{
  "model": "image flow-matching model",
  "dataset": "simulated fluorescence microscopy of cells",
  "train_examples": 195000,
  "image_size": 32,
  "horizontal_flip": true,
  "conditioning": "none",
  "arch": "uvit",
  "objective": "flow_matching",
  "cond_dim": 192,
  "logit_normal_time": true,
  "norm": "layernorm",
  "norm_position": "pre",
  "activation": "squared_relu",
  "mlp_ratio": 4,
  "head_dim": 48,
  "fused_qkv": false,
  "qk_norm": false,
  "parallel_block": false,
  "dropout": 0.05,
  "inner_norm": false,
  "patch_size": [4, 4],
  "layers": 16,
  "width": 256,
  "positions": "rope",
  "init": "torch_default",
  "residual_init": "none",
  "optimizer": "normuon",
  "muon_scale": "match_rms_adamw",
  "lr": 0.0052,
  "momentum": 0.98,
  "nesterov": true,
  "orthogonalizer": "polar_express",
  "adamw_lr_other_params": 0.0025,
  "steps": 5200,
  "batch_size": 64,
  "epochs": 1.7,
  "lr_schedule": "linear",
  "final_lr_fraction": 0.01,
  "warmup_steps": 100,
  "weight_decay": 0.1,
  "adamw_weight_decay_other_params": 0.05
}
Rows from block 13 of a small image flow-matching model, named by matrix and row number. Rows with one number belong to one neuron. Each number is 500 + 25 x the weight over its row's rms, rounded and kept within 0 to 999. All counts start at 0. Numbers have three digits each. After the name is the row's rms in percent of the matrix's.
After each neuron's rows are labels from the 100 images, of 14976 (inputs lightly noised), where the neuron reaches its highest value: "peak on" is the class under the peak. Only what is clearly more common there than usual is listed. The data: simulated fluorescence microscopy of cells.
# fc1: MLP up (model.blocks.13.mlp.fc1.weight, 1024x256), inputs 86-171
# fc2: MLP down (model.blocks.13.mlp.fc2.weight, 256x1024, transposed), outputs 86-171

fc1.687 110:483512487457548547458529527473490535457499495491464496476470526550498551538460502503484529513571524502512459515467501478489508515553492469529516506523494471527480510471467508550492532498522473486514449494497474522464525480494525465487508518482513507461455484
fc2.687 114:524482550529461465536481481525516477525527484499526527521505475470512447470542513511498498482443491468475518499540507510503476497452500517469488484474498516492547495535553490457495482506473519531487550487500521484536487529520491533501456504513501489541524507
peak on: cytoplasm

fc1.401 083:493520495514493504507467502501527463513514465519466518495475523454530509475541458492479499471476502485480508463539473541542482528489531483528527500485499495541556499527484532505523505451463499473487497506542495511554514518513501474548540473495462491436515521
fc2.401 103:486491476509472517498506463483471523521526532520505487471499455499505474545485529506523496511532472509517496476507471462454521503513467490456465545494475500458450478498543511491507477516540508492522479496481463521470466516481496484443489516522542483531499522
peak on: nucleus

fc1.542 108:467510495521493526490467509482519507525510489483503436495523464477482492515511516533481463491536506471458496484499511489488468507482515528529491484525503469468504527509469567503497495477494488505524526501505469496492467528469509493504495463485500525503546509
fc2.542 122:537493507488497469519519513522492480471488507526490548506479545533504524485485492475504509517457480517554519506499515508502519491499507480483514504483504526512485460485532441489474505515512496478493485508477509494509528466526488516530512518531486467485470486
peak on: nucleus

fc1.168 100:492505498463506501467521482481505503498511502497496536509534447508455480550510518483571490445489489525502506482517496551532509527499494542503441505535522485483539510481471486506451509511495526504540511498520518462465520514502515517527479508490488514461467498
fc2.168 092:479507491498520514538504482532517497501495505523495501496474533511529519448521455516431508530543506494496514545492498451470525459488509491470565490500545486494479461530490531514525487482485491515462480486482497511513493447511497510455517493482522484497525521
peak on: nucleus

fc1.402 103:488536472492497515513495508486525450525545471464532488497479497519435507538495505441496502507535513515431507504517514519545515488486475513451504539470511540494520488503450522464511460497514513485540497481513456505523474514487507519522500474525477522516524487
fc2.402 114:508470539534494503475499513504474533487478532523476494518532509492553507473522493529512486483470511478570483519493507500460502509500504474554488501562511497510459520475528459539473503511473486506475498514472542484450522488502468475465507525485523503470493525
peak on: cytoplasm

fc1.129 096:495507497544501530471463529495501481486521509472491486486527524510511488489491458539476499470490553455548554511440479496536431523473534506511505499498557522529521528514490520504491500496497517522497468437526473515518530527515477477523486514482496522548511454
fc2.129 113:509509519470507472526535473480475512488490462533493536519515498498498518497509543469503518536514435544472467525544519498441531491533460476493495506494445485454491484489498474487520487482499471490486510580438539488496493454529521516483496482495459472462481552
peak on: nucleus

fc1.360 087:492533455483521480487559513493462478506522446503514515502486519493516478473532541481544517515515529515542515470490491455558523475491501513485496477549509498470490454483521496529523519491462487516516484483493448483487488496516507532503490494497495447527455487
fc2.360 096:464491535464449487514477493498485494528472498493507500573479471482467504491480508469463480509514515540493504546486521509484504487480508483516519572460479490513494534464484516492509487516517507517476517520517554529494487494477496509511513517518507505500522495
peak on: nucleus

fc1.753 106:510512454484482482503478503487491533521488534523506473478495497489528501480536473482484510480501513495556481434485496465532498488499476520484480512467481508429492503479492474475531516507507522515507501505505533541514488513464522460487490490506509518515471460
fc2.753 102:519474522508510519505496509514509474487530459511523529528538509526470518508485530494509509535510464505435547522512496527511517496511552480501519469547531461531496474519495504529496440494524472509510503466460454487489512525546488516495544526531509498488528548
peak on: cytoplasm

fc1.663 094:471481458514518436533538499501520491465529472493492539491518462522501510499480454506539476474508509488504533484473511510501494475455479471506495509487549478507481494582472472468516514459467504485467509476496477503530470517522471475508492531510473483496550476
fc2.663 105:543515522465524535472455518486500489558479529530480463509526501489508501493537518495501533529482455504530461505523509487512478505512546509490463512528455494476534520438542533509474516548538518520522517526510514489468552490495526490489513505476539526517457497
peak on: nucleus

fc1.606 113:481480503497494466486468474473483497514493531513493525463519508498495502499467518506499550504506536529490517529505490496519521519535484438507489464503494467457494522489468547515481486468467494483475500481495495511482517484473493509544471481533508520540501553
fc2.606 090:511541507500517549538511526524483499473492505501523469550476492493509500510539463512512427528496460461521490527469521480482486505485501566458474528518503514538485506508514475493501521506517525503512493519540525492539479528538512482450499523509464495461519477
peak on: nucleus

fc1.724 083:464516501496541529457508475539518490499527534462517527467504532492481506499528481539495524477489461498525506463468510515481528439516458474500534504501536507476514497472498532464541490465487465475484520498492501522500508485505520501527509465532504517496468453
fc2.724 091:508498540504463459518525537498501479504490467536497486533487459494512511519497512476546476508507562507499481533522495484510485559490559500480499500495460499494492489537501472528480480515499527522510491499514474499479502521479486504453508537479511499468540564
peak on: nucleus

fc1.229 101:516507473518464514546471472474466509514491494554423489470477513505452502516474495526510517468485515444455512483512535470501512494518480553499505494499534460498478485513503485496462512489474522472483503530487483485509485468467531478526524487525511479523475475
fc2.229 109:513491548511544493476532524527546490483499500440561508524523521511550492488526501497502466508482522550537515506502478510507515516478500470495494499489479543499530502496516516502514471499499512530535542450519511508485522521528472513473472515456492538492538509
peak on: nucleus

fc1.625 105:518523463509468504517480466498524487486514535509508517538520503530485493515525522505503498472479502497462529469476498493471474482491477507498484465493538520466496468491538504501536469511556543472462530519517524465495494499523454533506486532470520505552509516
fc2.625 088:490493521484539512496523549521467518516498475506486491470478470451498526463474485499524514534500507504547479532521517536513473520515490477488485518504485510517499546515488474517483494466461504513497511484502458524496542538476528487497489453518496539478469520
peak on: cytoplasm

fc1.269 100:497490504509552476467470492462500498523491480490493540496527507500533470488493516485454526507544556529544534438450450492477492480474490474456490503536514506511457505470469516504522522522503492494506525503511504500513512490510577513465506481519561475512496497
fc2.269 088:479537506504514503536538508508507492470487541528465498543477492467487531524487442508518466510482469493455497505532519500532521518532559515498511486480485478529484476545497487529475484481496525503498474488517470497470479518487437478499494506521472491500516533
peak on: nucleus

fc1.219 094:502525521460507516495495480509464453503485542473535564517527532522460473491463497529559511506498501492465506490501554499547518499495471484488496515460457524525497480509533485489473493525495477512475512517487485484467508503485552528484501483548474532497510473
fc2.219 096:506503506536511488516523519485499549490495464487454445524464487516558504504480461486476478507474527489558526485489462500480472504487471537519479461538544482459492525508481503492492502492511496478524500480518522543530481506527469495511467472473538461522511528
peak on: cytoplasm

fc1.760 100:501484531475499530532479508489517532497476518494499501514517498503474526541505464498541550499489519455488465502499486467498497486498528489487530504515510484502515534495483485480515495483501543479483534550543490507464554519527488448504527483510488561500472485
fc2.760 092:492525472523491501467529497514479488513529494499498497473495508491521455466489552504477466504525512542544526505514477515495474500485498496501450503483496494473480487502555483524480482513510490519514461512477483481521420464472531546489480509495491468520537531
peak on: nucleus

fc1.268 081:501499518461508475498496488511482510491499497524523517490494459506527488489504476504444502503518493493526503491511469501490477502526490505484505505453464461534469535522521472529532526495499495519501480485499482488505486477517504481501518489466454522497514466
fc2.268 108:471488470487498539486490486521480510511496483473476464524521507472495531508528508483575518489501504507465487487487519489544510496495546516482475497510536490476533495494484510462481466485500513499507497499519521506472527517498530509488531469517522501505494545
peak on: nucleus

fc1.26 103:474521552517495523525522493505532553482527552513544504489526498500487526535559500479431520529473522500481518502512495509501554556507514485487494483501496496510509511487543518458506536485481491450512491488521510555500490486507499490455515489512498524469527528
fc2.26 102:489497451492518471514459522488458466495465478504458491508475491478496481450451521531551490504530511540507481479482507449511474452485477530518489497497481506515505521507466532537493497510504492563476522499481477448505479499477551489559512507469468445507438472
peak on: cytoplasm

fc1.549 093:497510493515503458526493492522522430501510520521485533497542477504507476523502499497550521473542493493483465462475508498502507471507509517535527485562456485497513536503472482549487532490483491486481467488471486504537495555519522483500511491467487509496519511
fc2.549 079:527504485508463540479494537530464529491487499485503496513480522535516481456483505508507463518510539507484499495488523481464460516485518502469482521452507518484502470524528488454545460520519492515526536507496484525498462471454454513482469505516506491502515486
peak on: nucleus

fc1.735 091:541490464469500514488512477478505502492490489528526504528505533513522469481528485467469506523489562490499528501530486487524537508494496531473529505550514484483487477473481470470520473465512486468479455485517460499537508505517509499484538471500507550460495474
fc2.735 103:437518516518490457496489513512475536509524508473490501492503455456489495521506536516524487470524481567501484515444478541527466504494535522498488506444503504536485517496507532524491538514497503524537521511477488485491500482504513497532454531514504501475492529
peak on: nucleus

fc1.243 101:507495450477520506514471466520465527482512512539508503476512465514531474486505528555509520481490461542515552528461493491514535503496486454480531503518504446554493524497481497530462479498504470515512503481528467512465463513534475509527511524462502481509491519
fc2.243 095:467501534516486491485512535521506517501481504467481496524481536499478504499501467445500521543520539448486468516531493467456466489530517509508485532471479550423507474500518536477513514500501522538504444547494535495491545473457526495470471481514525532496512510
peak on: nucleus

fc1.435 105:523480454527507519500516498492487488466539469469479543466472517505481496505486506496485533461507489473413496502498483522495503511506496451503532477458480487463495490501478532495525503518480535519548495498507495497507474503539447506506497524475523500495537507
fc2.435 093:481505521482521472504479522492502514521503561530502455517520507517518503466494507512495497503531519513544485479513535492514449481509507514476472527540518488538530497498503471535495523498489499493498485495495495521521498567515533474505467523533498530462520504
peak on: nucleus

fc1.476 099:518529520515501509474486491485468549535465495489528517490475481489488477517499482533515557497472521511517494486501484470538483518495521524489470498522478504516491503479568459474435462510521469486497510513513503486520504519454553511459518508494492494498504490
fc2.476 105:461455526486512507520506533477510467479492499521501504517492504503536522475493498480523470515496511477481507502517517506490513457537495448503518510472541486497544476501442526516529527494509530529519512483470472513498540481512458496514504516544540507513498507
peak on: cytoplasm

fc1.173 094:479502554490514533496499490500503549504478479502510476478523472489469509497471507496496535504486515571490500549464513505502510509467534492500457441534543473528523505505523503482451498481488479478495546477516474513534460497489484488444527526553482544461485535
fc2.173 121:528496496509496516492511507494484477521537524499472535536463515532522467480534491488520491474520503487494505476545480493519490467545449523490535517469470510475460496486480504485519506488483534520498474524475521471445514515509532519521460488487515486515527473
peak on: cytoplasm

fc1.428 111:495516493495486493507483471528504474479498493509491481483533467493490525518510479470521498510493514473533517515483527517520503521483479482541459483531467495480497532535545491502500470493471532506481468505519526459480509484470490476493466495467505508532538465
fc2.428 127:495495520510503499494510514493475519514487520490502505521467523503530493473482513540491513485511497556469495481538502480503485468488489472468518501474517491493512469458443525493512520485527499467506510509473473540526494519514523545518536542518507490457472511
peak on: nucleus

fc1.260 091:515560498480496496514517492502515531515504505510542507456550472505523521482527480478473517527501515493551545484474511482525530540555480488424452487461478483518524528495511539490506513475478500543488466490469485533520478488505496509536517494517498501481546532
fc2.260 082:492474533505470512474497503511455490504493482461464528547484538494488493493463530495515509479508580484466478495542507471488519479466534489569546514483522519487505500467477488469513510509522465422489510481507514485490482508497501481490489489532496523529518517
peak on: nucleus

fc1.693 097:469492508459506530461514504476493481494498468542483485475536499491505486488503515467475444522528498491480512455518502505487475548564505481502493476483482518479521520496496524496476511482552505478520513479479525515505493479476488516532504502521512489445463484
fc2.693 087:536532436519484461508482524495480511500522512525493541472497554456503492523527503529520501495498524488536480490511482470495522474500510478501514520520505515550460444489484486494527517501461489489468507471491468496512494576504512461487485516526527492494506486
peak on: nucleus

fc1.160 098:455431512509551513477506501512472523473519497512491501521473507510479471529510488525478524504483558482531502517504524487540506532486513515513485524472522523508472505516485522506526510506522473521519538493480576521520486502486481542552507502494530491541486486
fc2.160 113:526564496467481505531506500485538496513515519501501516511529493516522512450503519498513515490498465536469502495516471504460491443505499476475523451535468481482533495473504482481470511464473515482502459519500429469484503483527509472471492493475492520450490505
peak on: cytoplasm

fc1.128 096:494460499509505503483483515506525523513555506504509562485515487543473511503536515531478535477553523502470471546551488533484480494510544506501509527502511523505544489443514515525523496478481484469470483493487505468519493511491533510488489517495498476516517458
fc2.128 089:501538518515503506530524472488483482518461540477492464500506518460523508514473457478519436524465490497522504471486494453547516516490493508487473464497514477541451535532477477500449487519515519509537515489521495531502489505469445481527514512493536515472503553
peak on: nucleus

fc1.633 091:516511503530543511459494494504482528502524461506514554510496506499484522510509550471464533521461555487489548492520457450475515528471511514496498532483522514498509540466510496503476485497521455480522464477508454450467499470482477509531482503492498493505469523
fc2.633 095:476478533445470485510520506487494478494517521486500480503505488470526474458525481484535475510518526497484449479503572538536505471503523505508506521494497508497494477480495522492518488509475543530466525523441548501532512504495504489482488469523482518468492470
peak on: cytoplasm; nucleus

fc1.683 101:510481518503454445481495539520494484523511505488509523459479513471521479532482466519525496542522484488513479474526455560459497506504521469489525481520476459544480509463516497526509514508538459533501470518486483514489529516509542493505551505512490473501550510
fc2.683 119:490531488500562543513531466493478518475514494514509483536501460521483541470516524484475491469475517520473509519478538426513525494480464498488477519480518532463516481523505496471477473526464532483505515482490491469493494483489477500501466519499539528471467475
peak on: nucleus

fc1.109 104:466500506468516442544511488473504497500469494479524510513486491501500488514553541517534454483458494541527512500490483557512501503534509473517496529479470502503500474481500541483480496469516513515470472498543527508552484506535489496523524504496500491514477547
fc2.109 110:503498501516495557463485504518481482503486505514495500502525501527482528489443506472467518507532507469451518472491493468451501499475480518462495506515527523491477507524501471521515517539513509491548508524456487493456505492455469496487495497507492533480511470
peak on: cytoplasm

fc1.421 085:513477513513495503538497488504511509523504536503541491494514506492509510536461508540547501466495479485483505539477498480533512483499523467535498502489527504492489463526507538545504480488502501509490523479526513521470544506465460444517518498477471490443476480
fc2.421 094:502541493512504504454460508489505519490520509507447553482507496510519487513527485480447503531507503520508503454479480501470491513528483487516470464525458495523519518472471542445481520480489545507533475553485499508531491491545555505510511512547536508516479490
peak on: nucleus

fc1.628 097:505540460508491532498505546474505544478483494521496492493558481506534493494509489487516493483488501509532521441517453560518484497494489470442531482471526496525498487495501521464491512459480513518507501508492514488519470510534524500458495467533444529489529469
fc2.628 108:521509545476489470523511466514499483526548511485468485514469528476505464496484469508501550495523488475506447548493505447474468499510488520529461536532483484457513502519517491510525528522457476454529528444481498521457486496504515530501490507469566476528504505
peak on: nucleus

fc1.187 099:489514481501505499508512494519506486490483522530479484526470496484509564484552522485544510517509505508446512487501507497510524505553485476503486467479508508517469463517503529494487506508499451525477500495495501497528494513502515501553497524504553443503509503
fc2.187 093:509524521494496518470509491475522502501506519481518512445547534508507430529467488533483507496464494478532516506486470494451481482451485541508489523503481527490509547514471494519510471507511520501493517500501497515461490488483511489471487512516452534494503493
peak on: nucleus

fc1.392 106:507470531494473511478497522453507522500544543506531534506491487510482495509496495511495517465532492484487469522509553512508526499505527430516540450513521507497492517506480503511492534446541492531488502461504484488503473474493486480521492507502499467493475491
fc2.392 114:470529494514509479536510461557471487509446485514472479493541513464517513476500497442530493514480496509525489476505468502492504498490505554485460552498485487497514474515498525464482478544486522463517485530476528510486501502482499524455498496538491549491526524
peak on: nucleus

fc1.320 093:465488473521514498544490528451526508526484509540482540531501495497493490493515504493472507467498507512477546506508513439526483495494480475516482497453464498438525495477528471530474525482495475516517527466518518466553492462522517463494487486495509491478542524
fc2.320 088:488505513483479495481499529527467500478471464509477478452475496504497483499488492495548494497520521454520474518502542516460533505540509501463516513528519526517503511514506470464482464494483473501454503478504498523477511546511490523476547527503511490533489426
peak on: nucleus

fc1.13 102:482520508467493525495512496507470482497496508450456562477521483479526488499493532476544556536492488520528468493510532508450482494489508537457482501482532490517454501486497489486520483530501459522446518490509521535505506510489519457495515485488523510534522472
fc2.13 077:508463459503483470505530487490488509506519461524505443521491530513463487509500495518475466486522524465483478459504490513527492523496484497543521471552472531506491510498529519506528505466498559460576452504505470472538469476492499573518500519537533509456501489
peak on: cytoplasm

fc1.578 099:479514452527511500520516520484499503469531482461454550511499477508505509495485542502563468477545488494503483483463523460509515522549520450467520485494489495493483469496529537506536479492504491503485516452513485521484515571512529502518502515502530469494492485
fc2.578 099:499467547459479487469483467462522525515461533523513427517505496511507487454497455490454532514474523517505501508551503518466499460466511522516493555498496531502508514495464512479466535510518532516554488531529503485467480480477480529458488496479501530503508525
peak on: nucleus

fc1.506 091:505465523523495474503499497517485489520510533529475478516497481462530452531512506497471459514489520483508469495483478484476508490561482472510458493477525496504539491538497479487453536473531486475567551527479542479544447472530536493508503506503459501467525540
fc2.506 079:493510493499521521462487514520468520477504463470485495474522556523484464475497527540541546503503533495551508488442520479470490475494501481487538494490467468489493500500518495478526504519466494500487469452499512499445560509487526521500506513514531476486491466
peak on: nucleus

fc1.471 094:537460511513531533496489501504523478451537464544450539504433509473515536505504508492562489459506514454483489534505485498508488464508506497523524512525484488527507521539526499493455503499468470475482501449493518494498491510524528517489513498479509529484484488
fc2.471 104:480541478478493471490497508518529482550506515514535455495548476511486495472508499500476503543509502513523467477518499508510515511508526461460510508488481506460528506444487541496527484500554511524556503482506515487480485475519501471492454518506519501535499517
peak on: nucleus

fc1.752 113:505532511487502553515533509486501465513481483483455499476488501511467481487467528517486515508479430499523502483507474505505483454516528540467444514545513476481503502521513503520525499520489477494483511460480537436504541550480517484492495463487534478513470496
fc2.752 118:505449487497483448495487500495508543484537511516538489511510489484543513503543471489513462502533546484474510514501515480501507508472480471524582467484486522531477530498506491482495503485491516509509510520545485545480476448522502518525465504497477509478516492
peak on: cytoplasm

fc1.691 099:489504501542486519521504512487509517504518507471526486457496448517484498539497480471500486490488497504500500486477512511505519499488456474501459503496485443496471530541494485512499530506478521501462475473552504480504463509551491517502487465523468489458524506
fc2.691 094:499487496495530466485469429537490480481478513522489470510509528460534503471494533518498515481522514503524458501522515487487480501516551522482515521524542519452505439490490513455501473469468508500511492533434529541476509539477522505483498522481539513515468474
peak on: nucleus

fc1.136 108:507490502458507477553489518465518516534479480510528514508529496536488501512509522484478550465492466498514508488482479509537529479519523464523502532490476490465489458487504526491478500513497508519530521492492480516488469514539462527489509463513494524481506487
fc2.136 112:501507472510512511475508489526483491468502526476497511524487505493510500492523458525536442508535535523477496517511537482456478522490469496485534483494518492541509532499511459520490504484502518499476471522494513500529528491473533481493488529499510468504492507
peak on: cytoplasm

fc1.162 111:502483451531518488520490476496501493514455505465489499502545528514471541449503542488478499509525511492516500516496532497501498501475522492436513506480520479453508502510506490546484518474517515505534504517488569505464495518503552458564457485509494492479469504
fc2.162 131:502523534473486511496490516519476492483522496511498497488470476480511466543509461510554488496472518519479486476479467496491499487509500498549451484520490508525505495482482533453511479534482500464449499486509453515516484494488458537457555529475510509495532522
peak on: nucleus

fc1.614 106:518508482540540540513485464506560529485526495500497472494505533490488453521483472497517513498501517474521439494532539456482460517522498489478481535500466501516502488504512476460497512557555480513493482446501502541515525459504498505503476496462542504518532488
fc2.614 112:490492533468443474502498546500421472505492479520478546486508470497499529496507527498500497479474484526531587490481462527537526487481503504527492450487501525480504512472489502523484497459471512482524505538515492450485443528489513481523522514525472512477495501
peak on: cytoplasm

fc1.218 092:469539499496515475490520542543500466478479494512494464488469470501493462521512472478488443495487480463496504445494496510473503536535524458502501488518495496526480499532498474525566497526506493496477517489505543556521501506493467501556521515516482509476513531
fc2.218 105:527457505490481491504496469478485524547510491495511549492524513539500502482504501526507545517497531541502514563508496478508472449471459534493473510483501534457509518524502509485430481486481487490527485498484480436464499492513563499466469476479522484513480483
peak on: cytoplasm

fc1.256 106:490448511512497539515541540470529532534503472503513521499447520487478511526505471457532474511496477532499475530444508475500507488529520488478484477507533530522513460479485512512492519483480499487527460523491497525509497476526522525509475489549527502495468479
fc2.256 104:523534487501546481504459462528495473479477519493505484508540494501505488506507557535487514473514513497517515465551475509506503540483508536506517524472467451493464532518511466510495510511524502507501509494497504488478480504454467502497524502424483472527514512
peak on: nucleus

fc1.151 101:549514508499499520499489473486474490504486506503481494455506541503462505516491491518524511483515514483520524466496497511509487477524494503485460454507508513484530531505472487512548492477535505507502507497515459529505510563491508482516507450509533524531504430
fc2.151 094:460483502489527501498480519495494487505524505484550521542517446488512492472485499487490472521505473498508467510489498454480519498470534506530548523498511459546460495504531505517492500520480507520491507520475516476462483446512477512492509546509476457475507534
peak on: cytoplasm

fc1.353 090:472484496512505475515507490467519487467527486508476492538505484504467485503534505475450498498479476486529534521474502462454478480494475501462455497490485489487528506529500517545500486512482519550521437517468506528515502530494525458481527506482489474493542515
fc2.353 082:480516502501503510473515526493421537495452465512484517516479517513498495485477518512546519457456525479476515491475523486468498470514532513501544507505495448432494520500508474488511489484505459461483476468526459502523472505536464505492510519537520497523502519
peak on: nucleus

fc1.707 100:542491471517501518461479519493501485483548498496488460489519503518491493497485472457462488433444521529467494482520489488481460472510505533472472497517488481443484528475490468484480532514510514483504476524491521503500517484531535514494532509523513466472515486
fc2.707 093:464525518489510490534501490523532500499455520517512537515494462503506491456495520533528498557546523479524511524507496517559538484489470482505560496471463501561503485505506516511508478479472527520508530487494471519514466527506490485482475535469481538523493515
peak on: nucleus

fc1.272 109:555470533507466490529525547491502511521490504491516522470523456488526483502500505466518490506479522546499491485516518516531490478515520479480477509472545482516485489483503497544511534493491465494522538447508512552476466526490492467503526490510483525459497466
fc2.272 109:458557490513529472448470466521497517515514503508495520523471549516502506509512471497521574504501484460510476500463450499470532488491502490515495512519478535513504533547478505489484491499518486520472492530523484483491529486486492540526473527478514457471498508
peak on: cytoplasm

fc1.646 089:494516514526541483517497533484486475488538467471453568488459470455490522471515510493493522462536486511519533506472511484498453442508496494483497538531492486549514485570530511495484504492423496531494501512479490485466496503504489521530517517514510482492524491
fc2.646 102:529516513486481516487510489528522494528494501511483487511535508510478483517488481526491523524477518471489469512540489482482524507501527488506479486484515507453517489489484541517498485525549480458511504477513520514503497484516503468492512505465494503517471518
peak on: nucleus

fc1.740 091:493505523518479505534467466494504511532530469536494523500494474531457516523526537523513494478527451472491526458509503578533499508514487532522475441530542440540503502487491481513524540459500496477509525511528499477470507496507494508546502505486462497526452500
fc2.740 094:503524491485506510498516504519507486478501537495495494503466526520526472474522471475494486505461497497512475523506506408457510474506514504463506548493468549456487468516499505458511443510515482489506510507485539528518497535469480513426484539482547527487555524
peak on: nucleus

fc1.230 110:497517517486440527514522466505512527502527508530508484520507509547514526503505491456463517547468483472502503512505467525505524497549501515464533478497516471470515509532510474493506517507493472473517455567487515553526469447508539513459556521506513543501508514
fc2.230 113:495475511488570486493486522500457455512461483476472519492514474482502477480490515523507465497512505545521505469497527475522502498456525527518470530515507516525496484472480533520510479462489515534478524459487506447494510521466486518553476468523475449492504477
peak on: nucleus

fc1.48 107:507499500494498498525470490559520530477542504512496486530525513516504495512519522461494462532473491454483497453496450473502462503479534508522504511501458519528513477489497515496541502447517469529484505525513449518517491539502508477465461491526475482526469507
fc2.48 114:503498521513494516493506489452480464517478496489500510460467472501488542481509490528515516458503525541504493539515519537480533493524470496492496516482528476456502502490499473507444528518473541458532470483513530487478487479494479509512534521474537539464529499
peak on: cytoplasm

fc1.111 116:465478494492514469508490494509508558492474458516503497490483522486497458478489492554496495476442506504506497515513520539490492483483485528494541529511490469524490499493506482496500495488467495506494459513506491479473518480517489526489490527512526463510481512
fc2.111 127:516523496475478535487504487478484474523489530501503505489525473523471522518534491449508522488565488503486506484478481469501500500510518499498454478497503531464504492511508512503492488503525509479503530500478506517519471532494522480489541461496484556487518465
peak on: nucleus

fc1.576 094:469523512511515504462515498455494486526539493537472492465500492525539498513551447496478514486489471454517512495516482495504494505535499519485454490514499481488507498536528482499497479482495478475546518511496464480513493468492503491515520448457495517481553503
fc2.576 116:484509465465495490518475493512489525468484473477532459575530510494457525504500540480482491473509519538480471492479503521482558502435524484503550529496488476510484492493470518500481520523476477547467476491513514518554472542525521527516511503554499502502495492
peak on: nucleus

fc1.355 097:491544485481482489474486511505475481492503578511463471452544464541485545504500475521467441498476490548507505460519503562485489511536551530449498491478505488504499494528472526547518499459481523492478480525544479517498487491475546475454476515519476457511505566
fc2.355 087:476520546504512507521515526503543475487470479491530497500476494484481430479504546506496526496486497458477527490510506505510522518468466468539490553526479503445481517467508509480522518489492532504514516495481505485502484501454503548514516494496510525522471438
peak on: cytoplasm

fc1.748 102:494495459491489484512512488521550483494500490462498455490445459559487523506500533502504514534545474479505507493523490516470504485544460497510491548514476508503501488470528509503503532514447526456528496566480479511504520470482525520503522521454497519511516503
fc2.748 101:468515545492487511481472523451442534481493528522495533513548511476494516490493464518520487494473501520502491505503513509524477484448540498477495462515506482493501510510484463492516474483546475514464504440492506513534460503544448470512484484554461499480493487
peak on: cytoplasm